Weights of a small image denoising model.
Model: 4.81M parameters, 48-pixel images, arch unet, norm groupnorm, activation leaky_relu.
Training: soap at rate 0.0023, 10200 steps.
Data: trained on drawn branching plants, 145000 training examples, 9.0 epochs.
Rows from block 5 of a small image denoising model, named by matrix and row number. Rows with one number belong to one channel. Each number is 500 + 50 x the weight over its row's rms, rounded and kept within 0 to 999. All counts start at 0. Numbers have three digits each. After the name is the row's rms in percent of the matrix's.
After each channel's rows are labels from the 100 images, of 14976, where the channel reaches its highest value: "patch colour" is the nearest of a few named colours to the mean colour under the peak; "strongest on" is what is common among them. Only what is clearly more common there than usual is listed. The data: drawn branching plants. In brackets: how many of the 100.
# convs0: first 3x3 conv (model.mid.0.convs.0.weight, 192x192x3x3, standardized in use, each kernel summed), inputs 0-191
# convs1: second 3x3 conv (model.mid.0.convs.1.weight, 192x192x3x3, standardized in use, transposed, each kernel summed), outputs 0-191

convs0.34 115:515453478480482551487395496556548516554508490538436519494503484492508444553410597479548495479517586562466532403678439468499453462547537457545590457504517534531445511531468433469447427499449484455507506504597427540474487524461421476564521500470499559509535536505461585481537496497478491564626461493504416524550521502552584500499565475517501586433561546485497516557503583629412472425477507471500476482445468480532471485446378521514497444462548404416540520536472522516512614474389486476494498482477482543557510491608566485461504558497402556419476440561446608483496470445533542483
convs1.34 100:458465534539480482515516453478493525478518606486496475542404473510580500507515393434508464478501496526519531353524517572516474406570451456515454488613479415491461525449410487522439503478519523521471545462519582443438518580488516501483454384530528449456589484563526487500511514475604519529435527444490577588446487555408562516579492581532554445509511487579478449493448466545538512530463532472497507555518541451533563503495534497499465581566544436492505468557551476421435462539516551432434502541518437521459504443462515455591556525481348546511539365467578439492537457542400562588
patch colour: brown (48)
strongest on: night (58)

convs0.94 098:466464534500505469466463535517563472492568571473549512496480619490471540470384488530529539598490569503419468581279522517591467488524464572587518386473546510514410457427409384542536450511492516518523560477412527461485437573545557478511500489553582533549550547532557490491600535537541494462511467465480456466402455544538464487444514537434388539504569499485551499477432546524539518583491510453506542506488425414386499561445476523476458452453476469536561504551587511462515506431488496518469497417478501522507543494529462487563431524460536495524465386518470449503549529481493458472
convs1.94 099:503584449499511498546543503474497467445400523496448561489501488509562506512544439445415418539463585548458528480544583454540515519394494433400554567498455455478514531487541541464487495558493476498511451491550446557561500466414470561499465473473508452453449497435597536520501546492466513523475440536624547541565519443467476454598533413534532518597391429561470486511558458492503534311464597513485475510526577517524495415539566528471485469546431566495462495471399508478467449471462577466485537518565461491346435490503524527428551436553537486468550509497564528525419450530552455562
patch colour: grey (64)
strongest on: narrow (55)

convs0.87 108:574438442515467443533552517555493498520544566470462495475472456529540499455413650521491494424539506488460508507388459558602550467480483538551456468408491328504471475465574476494473507448477493457555552559459505468513545520527485487457545444491479564542547514588398536518546489482547534487533419538456445490450489486551503407741552429484519464441474412481514609507465544503514478586530512464568418636505496510523493493521448535514503542502494505452515539529540502472458536580405413494493534523415523527469507489429475510474518502484545469523450495519533578452586497503475449496
convs1.87 109:478534537495400573442467488478537523491430518533503487514551437486490447591493460562470496460503534452487595505448609554371435469497534501475541601575533431523529579485517480429395495405461550416460468531530525515475450517476546507534508522539469454412505411491557469477520479547435466550449581477415497510543479415502509562385456582521535577509530534434498546418544438475528451436426402500455535495537444497480434476409596483465564552528477475552409540429541432559451469560554496494457491486491472542527436542459516489495453451526467444458580526491460513439523478545460483663
patch colour: brown (81)
strongest on: night (89); bare (60)

convs0.63 113:424531433470528539505562567551471474541524531477576517474509581563494528449494480481480493599475492529464479439540499423517468486511461568553466551548574474433460457465458382534543479605614581474512528472470479491588464510440530521572510438552456524554469555470575464510480527439388538553521458472454537369529553502529476505425622541567466475506521478459430408488429564514546594430576447496463526502406554629416484484453537490453495417556516537472582475545499552384519524396481535465477481483530483531487537417573532534426495458484485477437520533548538538531431498454465494543
convs1.63 101:574417541511443512436478519491498573470457457460517472559560463413517426514578593547504472518499539364459440493437497586471479489488518551616496468430523558459528498558508573439521536512466499480492483523460554516514498465479462475447472546441555493483534512423493485418479469614570484450475579519570476518507416592495602528356364452397598495467544570465501482507594503392419441503498517493483478418518440445532524593511423506571451521469439534420505525570507431577481545504513487538486517516479493466506508534513444500538477476519430519558426493478391416525504527519505546549
patch colour: brown (53)
strongest on: night (68)

convs0.36 094:576498483649565469515551527503512460535440480412470636496479551478540581519463639490439471446455581447428501538472592444509536476453420497558438481492528513484461445468520547503536545472544482511472459525467464564482489526466578452507483460562525438487512481489468499466525480505561467435536474427486495552514502443496505507575524435429563501523489539474584517617538454418479475486440531451449526471560416468540485605533568459491476475489478507489583492536447550520545497485430478426447426465505501536413473538502544531503500505633471658430470471585479439483514592526580374558
convs1.36 113:478491512444462565566479549476541564465522558459539480536491534543497450469508473564564500462463476528548539419492503527539468477532523351500640534526499430563491485457559499648551474533567417522541579439556549474462502583458565472594494487435510596554566492543548451510499577476471544490569453493514465463495541513513652509462502517487510545500609417510509482526490500731501510534581526518454437531528456516500537493478470503463538497514526524504501496499581477445498465554534477572486457495500505597516524521494591474470558478561488404423499516528594496491504423439455538412
patch colour: brown (68)
strongest on: night (62); bare (37)

convs0.152 116:514502465497501529486524527476491449483518458457556534466486502478505557497604473504516523545381495461474513357414427543537522419478483373410517435497463566453566462537461421507483545455492434538551472516461600509562475523680468452516554541577522458558456505530501504486497502549530538440554531508531537539486480465478424578591519513532393478480555428520533493554550629449314532526572433585465514601525445515517461509558575548555507445437361484522486452523470523543516446540506503571467511548539500468453506502516486523496446470544546519459491524525469416525545496484485519497
convs1.152 114:528447500475521426491500494489516571484498402492545445563454460510517494589481529434517455448506485467513527601500426519581459521387603366594364506573580386496489478452519472508577587519431496465515640539460498520507486513468490511516460368575564488437538474545452568491578474376545479526467451485545429506539509493472549502502494508440441485537482510618522520474504469493552462482403491434522571511547574392464520522534491489506436549572494570528563463434438428468448518512512540475528448494485543497568545436490527567483438513562421520514504519520496485513547514507525532605
patch colour: grey (85)
strongest on: wide (39)

convs0.89 097:545533528482527440510478496470519555487536484517521408483489525527455465480500594552465460430458426490491517498718475505463485516400499559408466521433501431487422474458499509481423485424469485589522533530513550482476435531455457544495518465500508500543554418548436508502509483519553521457477502513486478580485520580618526460554583448628437596530519510566569584495423575486541487459518455386499498552518422485465475554462440586509539515570556524500485471591502512536509531496463406456462433496458467480493566599443475478476434514489523586446516583513516652514459515557522502573
convs1.89 095:579513504524492459480574425495513460433484525548381541505478524532474469516501508448493460559509471560480552518465441543463465483534488423572525549507469581435562583465568515474494507483484471422438435552495471462512536473458572497557546537533512448438457485456494582540503561446407509654589536515483502536512487418446411519516527585451515604544415463579524534414615498437563464455421463512475505476483637425479502464510595440507434582480573516535505532449453474453410555550591405511514576497496533450525531468458469489444589544485388450436509540510504459505550500489509472445
patch colour: brown (69)
strongest on: night (72)

convs0.70 101:444505522489545473568567493352444492510493497590531435544551564592484568465455477474618538450510462516472515410569533565583637438497453533526484535600447489467454517462526493546420498593447610513547483398500495469529528522470499511509546437445493474473501560382482507480464472602463538447395516474440487549602486465483580492594539490489445511504501539508433481532468426440530504477525489422602490551482467527489446450478578535548418506451507555459468464552420506411570571468558439483572485441555490558525460497543496542481473458590548496491494454473534551508522530453498491417
convs1.70 093:503428511499492482413518541463475515493455499453477511555502550546496511504527492524450507532544558503555476570390482462587407497379508528566558415459532479469439443558452553475545477540543517560529483589504489519487587510574454494442436456483532574520484570561459502424502531508503428540539594567531407447493531564482508442364485503569581484398526551512438488391497515499466436523447632607481433484522505428495561539445447515460551511470472483532517537469420467553506445517466588508466583513533493555459567531497490562520504494589459575484519482486405465479534376520465497628
patch colour: brown (55)
strongest on: night (56)

convs0.157 100:502526592568414584560480590555429575525455491516534526464510545596510559491557568455450500498485538526500478440435493504542475526488571522501617493422516505447514489471495534508459447498472452502511385443596523469453508409586544426485457438521465519449475404503520434521508512449517502516572579483422460532540504385448523467494482487462469489517581535337552455497580368470502541537517625441532508434532498505493533552589481534504550555498412475576438487529498536560546482507506458571430546545564483532494530475525540452466470513429632453532520438522551480484459535515477407455
convs1.157 129:532434429523501410508466470473614469487547549566459537499493519555502506570502385436534465494565572468491591554481514547446601589592450493468425490497511612502476535514573530476466426486514554460539476442438502458437455518458559508487539446528563486587509529482446500472494494494507558515537410500528577479547513513592438485584566518567455447472523509571431509629460514414499505467434542612448463532459468454392598501389492450509462516511621526489425556494493505454533471491532503507572538481455476413483497499455492585506471504564438481433569506552404518433523466534477574537
patch colour: grey (91)
strongest on: narrow (40)

convs0.48 107:484531577523415521553511420515444524522477591466529605505526469542493490502552453508481585446438462501514458493432554484556504486557511409546505480392529474446524481487549529509488436446542406516530500515587421524560461456480551448473427498559535567511468456512565481484552577456399514540516586521522522472541582467433522556506596479447554467482531470473510496435464372493620506520503546377515566473491507544528460541525431518507491507511467519618510622461528498512558493474630429511422557458554529501524418509540462465485504523396535452530511451497458382490497500540398407579
convs1.48 118:474486483462503473469479528444551516501537510505434453527581588401477493486498473501459431514569523493547482488630460530537458498506489510384572450517436535526420463477509469530425567477510439457513500516511538460434541551488469550438495474406438495519587459493394525454524512542570411534541434424433548593566554510530435459448479591509515539574459436509535485519415612452461538465379469581442443509419554400560545422481550548588496504581562421447527489492412540456508533535478540491554499533444491426430445489488584521503524474393431511493513450486498563451474457548565510537
patch colour: grey (85)
strongest on: narrow (39)